python train.py --arch="convnext_v2" --model="self-supervised image encoder" --dataset="small charts drawn from random numbers" --train_examples=101725 --image_size=32 --crop_scale_min=0.2 --horizontal_flip=true --translate=0.12 --color_jitter=0.6 --method="byol" --isotropic=false --norm="layernorm" --hidden_act="gelu" --mlp_ratio=4 --layer_scale_init=0.1 --inner_norm=false --patch_size=[2, 2] --depths=[2, 4, 4] --widths=[96, 192, 384] --kernel_size=5 --projector_hidden=512 --projector_out=128 --projector_hidden_layers=2 --target_momentum=0.996 --init="torch_default" --residual_init="none" --optimizer="muon" --muon_scale="spectral" --learning_rate=0.0083 --momentum=0.9 --nesterov=true --orthogonalizer="newton_schulz_5" --adamw_lr_other_params=0.00099 --max_grad_norm=0.5 --ema_decay=0.995 --max_steps=4900 --batch_size=256 --epochs=12.3 --lr_schedule="cosine" --final_lr_fraction=0.01 --warmup_steps=490 --weight_decay=0.03 --adamw_weight_decay_other_params=0.05
Rows from block 4, named by matrix and row number. Rows with one number belong to one neuron. Each number is 50 + 12 x the weight over its row's rms, rounded and kept within 0 to 99. All counts start at 0. After the name is the row's rms in percent of the matrix's.
# fc1: MLP up (model.blocks.4.mlp.fc1.weight, 768x192), inputs 0-63
# fc2: MLP down (model.blocks.4.mlp.fc2.weight, 192x768, transposed), outputs 0-63
fc1.93 106:48 73 60 27 49 64 37 62 52 47 36 39 54 54 51 59 54 46 66 33 49 45 53 50 46 28 50 39 63 66 42 30 65 55 65 63 68 61 46 41 50 34 50 48 30 46 48 58 54 51 65 53 58 45 58 57 44 46 42 33 35 28 45 27
fc2.93 105:51 54 46 47 68 65 27 52 31 54 55 61 53 40 52 64 43 48 50 47 66 40 36 48 48 35 46 50 49 53 71 48 44 71 63 49 48 48 64 56 49 59 34 39 47 66 50 24 36 71 51 30 39 55 50 42 48 43 50 36 67 57 34 55
fc1.94 088:65 45 50 64 50 51 55 41 43 32 36 73 36 57 44 55 60 55 45 48 49 58 51 52 48 59 57 36 40 33 49 39 47 43 38 47 55 35 51 38 54 52 35 59 27 58 33 60 44 74 52 39 52 43 73 37 40 55 51 51 55 49 49 70
fc2.94 089:55 37 72 56 55 71 52 52 59 43 59 51 42 16 59 67 58 44 50 35 55 51 48 59 35 61 42 57 68 57 35 47 68 48 54 40 41 61 51 48 76 51 46 43 38 53 38 45 45 21 60 48 48 40 62 34 30 62 39 40 66 50 69 50
fc1.95 090:50 42 37 36 46 60 48 66 57 45 45 12 62 55 37 32 27 57 70 43 50 37 55 48 31 36 59 64 43 54 64 74 34 46 41 71 62 65 54 59 56 53 57 39 43 36 45 43 56 62 38 38 61 33 28 64 47 47 51 44 54 44 64 51
fc2.95 096:54 56 56 61 47 47 57 58 33 41 63 51 40 51 68 42 50 36 70 39 77 53 42 50 56 34 47 37 45 50 39 90 41 59 41 64 62 45 59 44 37 63 72 58 47 52 35 67 40 56 47 56 47 46 48 59 78 50 48 50 74 47 68 41
fc1.96 096:70 35 28 38 69 53 53 43 53 55 42 48 47 49 46 64 31 43 50 48 29 72 56 60 40 41 48 62 49 54 49 57 57 63 53 71 49 52 46 44 63 44 49 51 71 54 52 66 50 58 48 59 54 28 71 51 64 65 70 40 25 44 24 52
fc2.96 094:52 62 37 58 57 53 48 45 47 52 37 55 48 61 47 86 61 38 39 62 45 58 61 66 28 49 51 52 28 60 53 55 33 61 48 44 35 50 35 36 51 56 52 64 47 37 54 52 15 61 37 47 58 66 77 28 61 32 40 42 59 52 70 40
fc1.97 089:52 49 59 45 15 48 74 50 50 44 44 26 58 36 52 46 50 55 55 43 64 60 39 51 49 55 42 65 56 60 50 54 73 67 52 56 53 50 61 58 60 63 54 50 42 41 46 33 39 61 53 60 65 53 36 32 45 21 39 57 39 59 58 48
fc2.97 090:39 22 53 78 70 37 51 56 50 49 64 64 65 60 62 69 37 65 37 60 46 60 45 45 69 35 48 51 55 54 68 44 35 59 48 68 33 53 50 54 54 60 50 62 46 55 80 57 45 34 60 56 44 63 58 45 57 49 47 54 61 38 60 37
fc1.98 088:40 41 62 67 51 53 40 47 53 56 55 61 34 47 52 64 61 45 52 42 46 38 55 35 42 50 56 35 38 62 47 50 37 57 83 49 36 27 40 46 51 49 58 37 67 39 41 49 46 48 57 74 58 80 52 64 54 59 59 72 35 56 56 51
fc2.98 087:44 50 55 49 31 69 58 53 64 33 52 47 43 48 38 42 55 51 51 42 46 52 39 37 55 49 48 67 45 45 68 45 47 31 51 43 42 49 29 48 33 53 41 71 70 58 62 64 51 36 49 51 60 49 76 71 55 40 39 45 62 33 31 45
fc1.99 116:46 45 25 79 30 59 47 31 63 72 41 58 62 48 53 62 33 38 28 57 49 63 89 56 38 63 54 32 69 46 33 35 51 57 61 48 41 40 31 60 35 51 36 41 54 51 50 40 45 43 50 46 39 52 56 52 41 42 40 63 74 38 39 52
fc2.99 111:59 40 48 45 41 20 45 63 39 51 59 29 55 59 42 43 46 28 48 55 42 48 63 43 48 70 62 43 40 48 35 48 38 54 38 52 54 52 54 58 47 67 48 52 38 52 50 53 44 33 30 53 60 46 44 52 47 39 64 53 65 48 77 78
fc1.100 095:32 57 46 45 56 45 37 58 58 48 69 42 37 44 56 71 42 44 48 54 31 44 51 70 65 48 28 51 48 56 47 30 45 28 59 43 49 39 49 59 47 49 43 41 49 66 44 64 34 56 46 68 43 41 60 51 65 75 58 64 57 42 59 26
fc2.100 088:47 34 71 62 41 35 59 26 39 50 44 35 55 46 62 64 40 32 54 53 35 66 48 29 59 50 47 53 34 45 47 51 43 31 33 34 68 41 68 70 67 42 55 59 57 43 71 53 26 48 42 19 47 60 54 54 63 51 69 60 48 33 54 45
fc1.101 097:36 59 65 65 25 26 56 43 49 47 53 50 48 52 47 36 65 46 44 59 29 38 51 55 39 43 51 61 40 64 51 65 55 59 38 45 58 64 57 61 54 57 60 30 47 41 37 37 66 55 25 28 21 61 48 59 34 56 51 45 45 35 59 46
fc2.101 094:46 70 55 35 74 37 68 63 51 46 50 49 69 50 60 55 38 49 26 52 37 33 65 47 44 35 66 48 60 64 77 58 54 69 50 56 37 60 51 37 46 60 25 40 90 43 34 36 62 52 75 45 61 69 62 41 56 39 54 52 72 35 82 59
fc1.102 102:50 62 52 28 33 57 46 41 77 40 69 44 47 52 51 68 63 46 51 35 55 35 50 35 38 48 52 35 50 37 71 61 44 44 52 71 75 49 65 62 41 51 51 59 52 52 54 39 52 42 39 49 60 29 43 41 64 63 61 57 50 74 66 64
fc2.102 095:53 53 42 32 56 53 70 40 38 44 41 50 55 65 61 43 57 41 51 56 46 57 68 51 65 64 37 46 47 52 33 55 48 51 51 53 55 26 30 77 49 39 60 51 38 53 60 27 25 43 58 54 37 64 48 52 53 41 48 66 53 46 34 49
fc1.103 133:54 46 44 55 57 79 46 62 53 39 30 50 52 58 48 40 34 88 41 45 41 58 52 53 56 60 58 50 54 58 60 33 56 62 56 34 30 42 48 62 53 48 40 55 40 46 55 52 30 44 62 56 34 62 35 84 47 51 46 63 53 61 42 67
fc2.103 121:60 29 59 33 40 47 53 51 52 70 65 53 49 68 56 35 41 57 33 39 74 67 56 60 36 37 67 58 60 48 49 64 60 43 48 42 59 56 59 65 64 45 61 36 34 47 26 46 63 35 58 46 58 42 36 37 58 49 63 69 50 60 47 59
fc1.104 084:51 52 41 69 54 52 42 42 55 68 59 57 60 33 72 46 70 54 45 26 51 58 51 51 48 52 54 58 36 52 78 47 58 37 41 36 89 42 43 50 44 41 63 55 73 47 37 42 58 50 37 73 47 13 56 52 49 57 55 54 52 71 44 52
fc2.104 081:18 50 48 65 52 57 50 33 64 21 59 42 43 62 66 45 48 43 55 63 45 68 44 52 34 49 44 54 31 71 59 61 33 32 58 46 53 46 53 50 57 49 62 38 46 56 46 56 49 40 60 42 41 50 48 77 38 62 36 67 56 25 33 43
fc1.105 085:27 45 42 47 57 56 77 58 68 52 50 60 48 51 46 64 77 43 54 66 54 63 36 82 63 43 64 54 34 45 55 52 59 53 50 52 18 57 50 46 31 55 57 70 27 56 45 47 46 63 68 53 48 53 46 66 48 54 25 50 59 56 46 57
fc2.105 095:47 54 72 58 33 47 55 78 60 69 63 37 39 53 67 49 44 38 56 64 60 65 34 37 64 50 38 39 59 57 70 38 35 41 46 67 44 54 48 49 67 41 49 50 51 64 61 32 53 66 48 61 31 34 23 65 66 63 51 49 50 61 55 51
fc1.106 091:54 44 47 46 38 49 69 52 66 30 49 55 51 62 66 61 56 62 29 27 30 34 64 52 36 39 53 27 37 59 43 64 38 17 61 47 48 60 33 49 43 61 37 38 36 49 50 67 67 59 67 51 52 57 45 24 47 42 59 73 51 59 52 74
fc2.106 092:64 50 58 60 46 61 24 64 36 31 35 36 54 70 52 35 52 30 44 51 46 67 38 56 39 50 73 22 51 39 39 42 72 61 22 36 36 52 56 45 51 65 68 47 45 57 41 34 46 50 40 67 51 51 49 61 50 48 72 56 69 50 49 58
fc1.107 087:62 43 62 36 40 63 51 44 60 66 46 32 60 40 60 45 51 55 44 61 36 70 43 32 43 51 54 38 60 76 42 60 57 38 49 38 48 60 40 42 49 79 71 63 66 59 47 56 64 54 61 63 59 48 52 31 55 62 77 62 49 20 54 53
fc2.107 097:78 62 40 40 65 36 39 63 49 61 75 17 35 56 40 36 70 62 62 55 38 61 34 29 32 54 49 40 44 68 35 48 31 53 61 54 52 83 45 60 63 68 61 43 33 46 65 39 45 47 35 48 50 37 58 60 57 38 49 59 56 74 76 49
fc1.108 105:62 47 25 42 57 43 67 66 64 55 60 41 63 36 42 48 42 66 52 59 40 52 47 51 21 40 56 57 48 36 63 62 42 61 50 58 57 62 40 42 44 51 57 60 54 41 43 46 50 41 52 38 20 41 62 41 50 69 62 52 48 71 38 58
fc2.108 117:42 38 54 52 51 45 39 28 58 65 32 53 52 41 59 49 35 57 63 57 46 58 73 60 30 47 50 66 46 61 25 24 59 42 56 34 73 46 50 44 50 25 67 61 36 61 45 73 68 56 38 31 53 49 58 60 65 72 51 58 64 60 50 54
fc1.109 080:45 57 51 51 28 45 38 26 36 65 53 78 47 49 63 37 39 62 27 56 67 54 57 41 54 21 45 54 58 46 35 52 50 68 43 44 39 59 58 46 38 55 36 45 57 24 26 45 40 35 39 51 48 51 54 55 42 71 48 24 31 77 52 48
fc2.109 085:45 62 39 44 50 51 62 48 30 26 45 65 61 42 58 29 38 43 63 54 50 24 46 61 56 58 39 33 45 50 59 63 43 61 45 48 38 50 40 28 42 38 33 35 50 42 46 33 61 47 55 44 50 35 52 60 40 55 49 42 41 24 56 57
fc1.110 106:59 45 65 32 56 23 53 61 65 42 47 52 31 71 59 40 54 60 56 57 54 40 48 61 45 57 44 51 66 61 39 70 37 65 43 52 53 44 39 76 56 53 47 70 45 53 50 63 56 54 49 60 56 61 50 36 50 64 39 51 51 49 57 22
fc2.110 097:42 41 40 44 61 45 50 49 44 51 47 48 47 61 40 58 58 52 59 52 61 34 48 32 48 60 27 69 45 47 65 23 56 62 29 44 71 48 60 53 55 54 57 52 59 40 37 33 47 55 56 47 30 60 38 28 60 47 41 42 66 62 53 45
fc1.111 131:55 58 50 58 26 34 51 61 25 53 36 65 45 36 45 45 54 41 79 41 41 54 39 24 54 54 48 38 43 38 56 47 55 51 64 37 64 29 60 39 47 34 40 45 61 50 51 51 48 57 46 46 39 63 47 24 78 54 49 77 56 57 48 56
fc2.111 125:36 29 45 51 58 61 65 45 56 47 61 66 60 57 82 62 66 34 40 56 26 77 52 69 65 41 36 48 54 38 53 40 61 71 22 73 29 39 61 40 48 41 39 41 47 50 61 46 51 69 54 63 56 70 38 51 46 50 51 56 38 34 46 39
fc1.112 140:58 25 33 76 62 52 40 40 53 37 48 64 49 46 33 51 50 38 54 50 34 52 52 40 67 47 39 53 40 42 56 53 40 58 36 48 45 47 66 28 10 66 56 61 46 60 38 45 67 73 62 48 55 56 37 71 37 56 58 44 50 58 51 54
fc2.112 121:58 61 47 53 53 53 48 48 45 37 47 44 46 52 59 59 52 36 43 43 52 54 32 61 40 29 47 57 45 37 34 59 58 62 68 70 40 54 49 61 59 60 38 54 56 64 72 62 63 59 68 37 64 46 57 46 48 40 44 36 62 68 55 43
fc1.113 109:47 43 60 51 36 47 57 54 37 42 46 45 28 38 54 20 59 41 69 48 62 62 48 46 43 57 30 35 35 42 56 53 72 42 55 66 45 60 58 46 69 43 47 49 46 79 52 57 59 50 57 22 49 62 45 44 51 65 34 60 59 50 42 58
fc2.113 112:48 52 40 56 46 53 49 39 57 42 46 56 34 28 48 42 67 40 53 48 28 59 48 59 53 36 58 43 76 54 44 32 64 41 47 52 43 57 52 45 40 57 38 51 43 63 46 44 42 45 34 42 36 54 46 53 25 57 53 35 43 55 60 26
fc1.114 072:44 47 62 49 62 24 37 34 55 59 50 39 82 43 55 63 54 53 50 45 76 68 49 38 51 53 41 23 65 63 63 38 44 52 40 46 61 45 63 46 68 45 49 49 41 59 40 32 51 50 63 54 34 37 64 50 68 75 53 42 49 28 35 35
fc2.114 077:47 53 59 45 64 50 44 57 53 54 38 39 54 61 61 48 63 51 65 71 48 45 77 56 45 60 67 36 63 47 49 67 32 45 70 52 44 73 58 47 45 55 37 65 45 64 37 29 39 47 37 44 38 42 43 45 50 45 42 59 42 56 43 63
fc1.115 075:37 49 39 34 51 50 68 58 46 61 35 42 51 80 55 36 51 64 56 69 52 45 52 45 45 40 82 44 36 55 41 70 39 48 41 54 64 52 56 43 67 53 60 43 64 66 45 40 39 43 57 48 44 56 48 60 46 46 36 53 58 38 76 46
fc2.115 082:51 46 50 58 45 53 36 62 46 51 52 34 60 27 51 32 27 24 39 55 83 30 46 46 68 41 67 46 60 72 59 41 63 28 41 64 50 42 53 38 67 44 38 38 70 49 40 43 46 52 46 66 41 33 52 63 51 63 51 39 52 59 64 49
fc1.116 073:59 54 60 53 55 44 49 61 35 53 34 53 54 65 51 48 38 41 44 61 56 41 66 39 48 47 50 50 36 51 51 50 53 47 57 47 47 38 42 34 36 43 51 59 52 65 45 38 46 47 61 63 46 57 39 37 49 34 41 45 36 47 75 48
fc2.116 084:64 72 50 51 65 45 44 56 53 57 67 59 59 51 34 61 61 55 63 70 65 55 41 43 56 46 79 39 63 54 41 40 49 54 43 47 51 57 45 57 39 51 48 49 34 58 51 35 64 50 68 62 54 30 52 45 37 53 39 53 59 38 63 66
fc1.117 082:25 16 34 38 62 55 31 54 35 65 40 61 37 49 73 50 79 47 46 42 31 63 59 57 37 58 39 60 54 35 64 65 58 35 47 44 37 45 48 61 51 44 51 42 47 50 69 40 63 37 40 43 48 51 50 58 64 58 46 69 27 50 66 77
fc2.117 093:49 47 33 69 52 34 32 55 46 31 37 55 73 62 58 49 46 64 43 47 49 46 46 40 34 65 71 44 56 59 56 36 42 46 44 60 24 65 67 43 53 65 69 46 57 47 44 31 44 55 55 36 54 56 48 47 56 67 64 28 61 59 60 51
fc1.118 107:45 52 60 30 36 57 66 26 54 46 57 43 50 65 41 47 47 56 45 39 63 47 50 32 41 53 65 62 43 59 65 37 60 66 62 35 46 47 54 19 64 73 51 53 46 64 83 42 53 51 54 71 59 37 56 56 39 39 51 58 64 72 60 77
fc2.118 111:50 36 56 67 59 44 32 31 32 52 37 42 50 43 38 64 41 48 39 69 53 56 55 50 43 47 26 43 19 63 36 44 62 45 50 41 60 58 49 46 54 41 52 33 54 43 56 40 50 33 41 49 57 53 53 68 51 41 44 32 31 50 44 55
fc1.119 129:51 61 55 48 69 33 46 47 42 52 59 56 35 44 34 32 43 52 52 48 45 47 38 67 58 53 47 58 39 56 39 68 34 58 39 51 30 73 43 65 43 61 53 42 45 26 48 44 87 53 36 52 61 46 38 44 50 38 54 37 73 46 68 60
fc2.119 130:49 57 52 35 57 66 32 55 53 65 66 54 34 48 45 24 61 43 40 43 47 64 54 42 62 54 50 49 62 57 46 70 35 48 44 61 38 65 61 26 54 53 49 54 65 45 52 35 42 25 46 52 57 54 45 38 54 44 50 39 39 39 50 33
fc1.120 063:62 38 52 51 64 42 37 49 63 45 54 64 36 34 26 51 45 73 32 50 34 44 41 50 61 54 49 52 68 57 62 47 51 70 57 57 63 51 57 49 55 49 61 61 44 46 65 61 56 34 62 55 22 41 22 49 41 68 38 46 79 47 38 47
fc2.120 079:34 63 39 60 38 42 45 43 38 45 65 54 43 67 42 61 63 48 64 48 60 37 46 50 56 36 44 61 54 53 52 75 57 32 54 37 35 55 53 55 58 51 55 53 40 31 56 54 44 45 43 53 75 54 43 55 57 53 85 28 51 41 40 40
fc1.121 080:49 49 35 39 34 47 73 46 48 55 62 64 40 39 70 45 45 60 62 55 39 50 54 79 52 58 55 42 34 50 43 55 47 53 44 40 30 33 34 62 57 53 63 45 48 49 63 43 44 29 40 50 52 39 46 63 47 34 56 47 50 45 65 53
fc2.121 091:45 35 47 38 39 31 64 16 49 72 59 73 35 58 40 52 41 59 62 50 62 34 39 55 31 31 37 65 59 59 59 37 29 42 43 58 52 64 53 43 51 36 56 31 30 42 44 55 50 44 29 72 33 52 54 53 40 55 40 53 70 52 64 58
fc1.122 169:44 56 55 60 55 71 58 41 62 49 62 53 64 23 34 52 58 27 66 37 56 32 77 35 43 29 33 48 37 38 59 60 71 49 64 73 55 55 60 73 38 59 49 42 54 43 36 44 40 52 39 29 37 84 55 56 63 55 42 50 35 47 51 45
fc2.122 121:28 56 69 44 36 50 58 26 58 60 56 36 40 54 66 43 11 39 48 60 49 49 57 48 40 60 44 49 59 49 52 44 51 31 41 46 72 41 58 52 67 28 41 55 61 57 52 37 42 47 56 60 31 59 55 60 43 54 61 56 52 47 47 33
fc1.123 100:51 23 68 56 46 50 41 53 48 69 65 35 41 55 56 73 35 59 65 40 63 16 60 40 53 40 46 45 31 82 48 50 28 33 44 60 51 63 48 41 50 46 66 55 61 59 40 50 50 52 43 71 43 38 75 50 59 45 41 63 66 64 51 82
fc2.123 097:63 74 49 51 43 44 54 67 45 58 64 56 57 64 53 55 53 53 39 65 38 66 47 48 42 45 44 54 56 36 42 50 41 53 60 61 44 37 33 69 71 57 44 65 46 51 64 35 42 58 42 60 46 39 69 38 40 47 37 60 47 59 36 54
fc1.124 105:29 58 63 47 66 58 61 56 55 49 45 66 24 38 22 55 40 39 59 67 54 23 69 48 65 57 53 29 40 64 21 43 44 57 40 32 29 61 49 64 42 82 49 56 47 58 54 71 63 38 54 41 50 50 52 33 62 29 59 49 59 33 47 56
fc2.124 109:66 58 41 56 48 47 47 42 49 50 26 46 36 52 46 41 33 49 37 49 42 45 41 38 56 39 57 40 25 47 48 58 44 67 46 71 31 71 51 48 51 56 67 72 55 74 68 46 41 57 50 26 54 33 47 58 48 50 35 50 25 62 42 47
fc1.125 113:59 37 56 44 57 44 46 58 73 44 47 63 29 50 42 56 25 53 58 58 54 60 79 30 65 55 44 70 37 53 64 62 57 46 37 48 39 27 33 56 48 43 68 62 42 31 56 52 55 51 59 31 62 48 68 33 68 50 65 78 47 53 54 59
fc2.125 101:42 60 52 49 41 58 61 63 68 66 31 36 51 48 48 27 43 41 40 54 54 57 64 46 61 75 44 54 58 39 38 41 43 26 34 35 29 39 57 57 51 56 55 49 39 57 55 37 58 61 45 56 29 54 69 63 47 52 53 57 55 47 61 39
fc1.126 126:58 48 34 46 49 48 22 38 50 40 43 57 47 42 50 35 46 47 43 58 79 59 44 66 73 50 29 42 43 34 62 25 27 49 52 55 54 68 56 67 56 33 66 58 58 47 67 61 56 40 58 64 40 58 40 42 54 59 55 71 34 43 49 75
fc2.126 144:43 63 51 46 45 70 58 47 51 49 42 36 50 38 46 52 36 68 37 36 28 26 42 31 55 45 75 60 42 33 51 34 57 47 51 47 37 60 56 23 44 63 52 70 51 51 45 49 56 44 47 65 63 49 32 52 41 49 57 37 44 33 59 48
fc1.127 115:70 51 41 29 67 55 40 46 56 65 59 35 71 28 40 40 58 53 54 43 72 66 42 51 27 52 69 47 52 49 63 45 37 50 56 45 32 47 51 42 44 47 52 50 38 32 49 37 60 65 47 73 39 45 43 59 41 40 52 28 53 49 55 39
fc2.127 113:60 30 60 33 33 48 42 54 70 53 42 51 48 67 48 38 38 43 65 49 48 43 37 45 50 73 53 47 54 29 62 40 56 71 54 41 53 49 62 44 62 44 39 47 54 52 32 62 53 37 60 34 55 47 56 52 36 58 42 50 56 53 40 65
fc1.128 092:43 65 62 36 57 24 59 48 30 64 53 39 57 55 43 58 49 53 44 59 50 53 48 36 26 51 48 50 64 34 61 58 66 66 37 56 52 39 60 60 55 37 76 54 57 41 57 67 67 52 63 48 37 39 59 47 58 41 51 40 43 48 55 44
fc2.128 094:56 43 27 40 52 57 41 42 66 53 40 67 44 54 27 48 59 61 54 40 48 44 68 57 33 48 48 57 59 36 65 48 56 31 72 60 57 53 60 42 40 53 59 37 38 44 40 59 58 41 51 53 45 42 34 41 51 56 35 55 72 66 18 51
fc1.129 095:57 35 62 57 69 35 66 44 66 49 43 61 47 49 45 53 55 51 42 66 53 53 49 50 48 45 57 57 55 58 48 41 38 56 40 49 73 74 53 30 63 43 42 46 32 68 62 44 61 68 66 60 52 53 34 32 60 44 50 31 43 40 36 65
fc2.129 094:60 54 07 58 45 24 48 59 40 62 48 57 59 62 44 52 61 56 49 52 31 56 68 34 32 46 47 75 48 63 70 61 36 47 55 64 42 51 32 49 62 48 37 35 50 54 46 38 31 39 30 39 75 44 50 63 55 54 49 60 56 65 43 44
fc1.130 083:52 31 42 44 52 56 39 46 49 52 82 51 49 53 50 66 57 51 45 48 50 48 57 51 23 54 61 80 53 45 61 17 67 26 66 25 41 46 50 43 56 52 72 58 29 28 54 37 45 51 65 44 51 56 44 40 37 65 57 37 38 61 43 41
fc2.130 084:47 55 35 46 45 56 57 46 73 40 41 34 51 49 69 40 65 36 53 67 60 52 47 54 46 45 42 54 55 59 52 47 47 54 49 34 79 38 52 60 31 35 14 40 52 59 58 58 61 73 32 56 44 37 48 52 73 50 51 47 69 41 50 54
fc1.131 079:48 58 46 36 35 51 27 65 44 24 59 57 39 63 43 37 49 46 49 53 63 44 37 61 82 24 41 44 58 65 47 52 39 60 42 37 57 61 40 54 32 29 47 56 51 64 26 54 43 45 36 53 46 31 63 43 38 54 70 35 48 64 62 49
fc2.131 082:14 45 57 41 57 64 45 42 58 37 45 56 35 62 66 47 46 62 53 36 74 46 35 30 72 63 68 30 57 41 55 38 42 48 62 68 60 57 48 42 48 53 52 56 54 60 62 42 66 54 62 40 53 56 54 48 33 39 30 60 54 41 49 47
fc1.132 101:69 67 43 49 44 35 43 57 47 69 59 51 47 52 37 67 56 32 41 33 38 30 51 31 72 52 58 40 47 31 52 53 49 54 52 48 56 39 51 55 73 31 34 41 46 61 52 51 42 43 49 55 54 60 47 40 66 67 44 47 51 35 60 55
fc2.132 106:54 65 71 35 69 68 36 54 64 45 46 47 52 60 53 59 46 52 46 41 45 43 48 46 44 44 48 51 46 57 61 58 49 52 33 24 58 49 42 40 49 47 54 45 68 60 42 38 43 44 67 77 32 49 38 44 55 45 59 47 52 31 56 52
fc1.133 058:49 41 36 40 39 46 51 55 49 62 53 59 35 56 53 43 57 44 37 44 49 59 38 29 43 61 69 50 53 60 48 61 32 58 70 78 73 57 54 35 42 38 41 55 52 34 59 36 18 47 38 76 54 42 63 38 53 53 49 50 44 60 70 51
fc2.133 072:51 41 31 33 41 55 48 28 64 59 52 62 38 52 65 44 54 35 23 51 49 63 72 29 43 69 63 59 34 38 55 42 42 63 44 57 57 41 41 53 57 42 49 42 40 39 40 37 52 31 46 49 44 55 65 35 65 51 58 36 25 52 27 57
fc1.134 081:44 50 34 52 44 49 61 53 54 38 67 44 41 57 21 35 32 66 54 62 63 43 54 60 34 61 47 53 59 59 63 71 55 62 39 54 74 54 42 42 62 44 47 68 54 79 45 65 32 34 51 34 39 42 60 73 39 45 43 48 68 50 65 44
fc2.134 097:57 41 46 81 41 42 47 26 36 38 51 41 62 46 55 45 56 53 64 61 52 69 51 44 49 39 68 48 42 57 34 69 75 53 41 46 70 32 52 52 56 59 47 57 56 49 46 57 54 42 46 55 51 56 55 51 70 43 88 56 49 43 38 47
fc1.135 097:48 27 66 32 67 49 48 51 59 53 33 56 39 57 58 37 56 41 71 53 34 27 55 34 14 49 31 40 57 55 46 42 52 53 39 46 48 57 52 58 40 38 57 52 39 41 53 56 54 35 53 56 48 70 71 51 21 60 45 62 64 51 48 49
fc2.135 086:62 44 56 50 73 60 37 46 41 43 43 49 53 51 49 52 35 38 47 35 26 61 54 47 45 22 58 62 40 39 41 43 47 49 48 38 38 58 44 61 60 63 42 54 60 44 50 45 64 57 43 63 46 55 51 27 48 29 52 60 62 46 54 44
fc1.136 080:43 44 64 69 65 53 51 39 52 56 53 39 59 54 58 26 54 36 45 73 16 17 48 57 46 65 53 46 41 17 56 62 81 52 38 68 57 52 36 41 49 22 53 59 49 43 49 49 35 39 32 38 51 51 57 61 41 50 53 48 59 24 54 58
fc2.136 086:39 57 46 55 57 39 62 63 62 63 54 30 40 53 28 45 49 30 53 40 57 40 77 62 56 46 74 52 43 58 31 52 54 49 61 37 63 64 42 29 49 47 58 68 58 48 63 52 56 26 51 51 46 55 51 39 47 55 37 47 61 34 81 52
fc1.137 091:60 41 64 62 48 58 55 55 35 54 76 38 47 44 54 49 71 44 75 47 34 53 55 42 60 42 52 16 59 55 68 35 61 29 50 62 54 57 52 50 47 21 61 40 54 45 54 63 75 61 44 59 75 66 16 55 34 46 70 29 56 48 41 51
fc2.137 106:56 49 39 54 40 61 26 75 22 54 51 50 36 48 34 78 56 32 59 61 71 43 44 50 71 44 62 43 32 75 47 51 38 54 39 44 58 61 32 49 61 59 75 71 50 44 74 56 35 53 51 42 38 44 33 37 32 45 38 32 48 49 56 50
fc1.138 065:56 60 54 53 48 63 52 68 62 36 52 68 60 59 51 39 52 63 68 48 51 40 53 76 58 36 35 49 55 59 12 47 45 73 62 43 53 59 29 46 75 47 43 53 49 51 57 33 39 44 38 52 38 58 62 48 51 45 51 61 30 49 36 07
fc2.138 072:43 53 47 48 58 35 49 47 60 49 44 42 52 46 56 46 36 48 59 26 44 45 24 73 34 21 38 49 47 59 58 35 53 57 34 65 36 38 48 77 45 41 53 44 66 65 23 39 43 57 51 29 34 56 74 28 35 67 65 38 46 65 52 47
fc1.139 070:50 57 41 50 52 37 48 20 55 55 54 49 44 46 48 50 56 45 69 39 61 32 49 62 53 62 66 32 48 61 62 45 41 46 29 42 58 48 56 48 44 61 28 68 60 54 52 40 31 50 67 66 31 37 41 51 48 52 52 69 77 58 53 44
fc2.139 076:64 62 51 38 50 61 59 43 35 49 62 69 63 39 36 24 45 48 29 63 57 69 59 23 60 45 56 33 41 46 57 28 52 38 57 40 42 47 56 59 61 59 56 58 53 67 46 56 34 33 48 51 43 56 38 50 41 63 59 52 62 48 42 61
fc1.140 095:54 89 53 62 51 51 58 64 47 56 29 55 44 70 68 46 59 30 57 53 43 62 48 52 53 54 55 53 46 48 34 42 46 37 42 51 48 51 53 50 48 25 59 37 49 57 36 71 54 69 55 39 59 38 60 39 55 41 20 64 60 63 46 61
fc2.140 101:51 45 61 45 65 47 52 46 69 46 37 66 63 23 54 51 46 54 73 57 60 41 56 68 45 64 72 44 39 69 58 45 40 32 45 45 46 56 66 57 57 33 75 31 62 49 48 50 47 62 49 35 50 41 26 46 43 76 67 53 64 57 57 54
fc1.141 115:50 48 21 83 55 45 49 42 46 43 70 74 39 43 38 45 53 60 30 39 44 36 63 58 57 60 62 39 47 41 80 40 65 39 48 38 39 59 53 79 38 53 62 45 50 50 50 30 55 39 50 41 29 46 49 70 54 57 67 35 63 44 31 47
fc2.141 107:44 37 42 41 56 57 72 48 38 48 43 39 59 43 63 39 30 30 20 51 48 34 75 64 54 71 57 61 35 58 66 25 50 37 29 43 63 36 30 46 47 46 58 61 57 61 51 41 37 40 42 63 59 63 32 48 51 68 60 49 59 53 52 44
fc1.142 127:55 44 49 47 48 38 53 48 48 47 41 45 62 57 42 59 54 52 78 85 71 40 52 59 54 61 55 56 34 66 36 41 47 74 62 42 49 43 46 42 51 54 71 46 48 41 32 54 44 60 48 54 57 29 50 28 31 49 52 62 57 43 41 38
fc2.142 122:56 35 55 58 47 27 39 31 29 44 57 43 48 54 42 39 30 58 64 48 41 30 34 29 54 51 23 47 38 45 69 68 43 59 46 34 50 51 53 46 61 34 47 70 42 55 46 50 42 37 76 43 53 69 59 71 58 32 63 40 52 61 42 46
fc1.143 081:42 51 50 60 21 72 53 57 67 71 68 38 46 48 75 34 52 39 37 44 50 53 66 56 43 62 52 64 48 70 51 44 54 58 52 36 45 71 26 29 45 50 55 47 47 51 32 67 38 37 45 48 53 60 44 55 65 54 52 62 58 24 63 47
fc2.143 086:45 54 57 44 61 46 43 50 47 58 59 47 69 48 36 57 66 54 51 67 53 31 53 32 65 53 45 52 49 48 56 60 44 44 48 37 44 78 46 36 48 49 45 40 77 51 45 63 69 58 48 47 68 60 39 73 60 70 48 67 64 48 67 29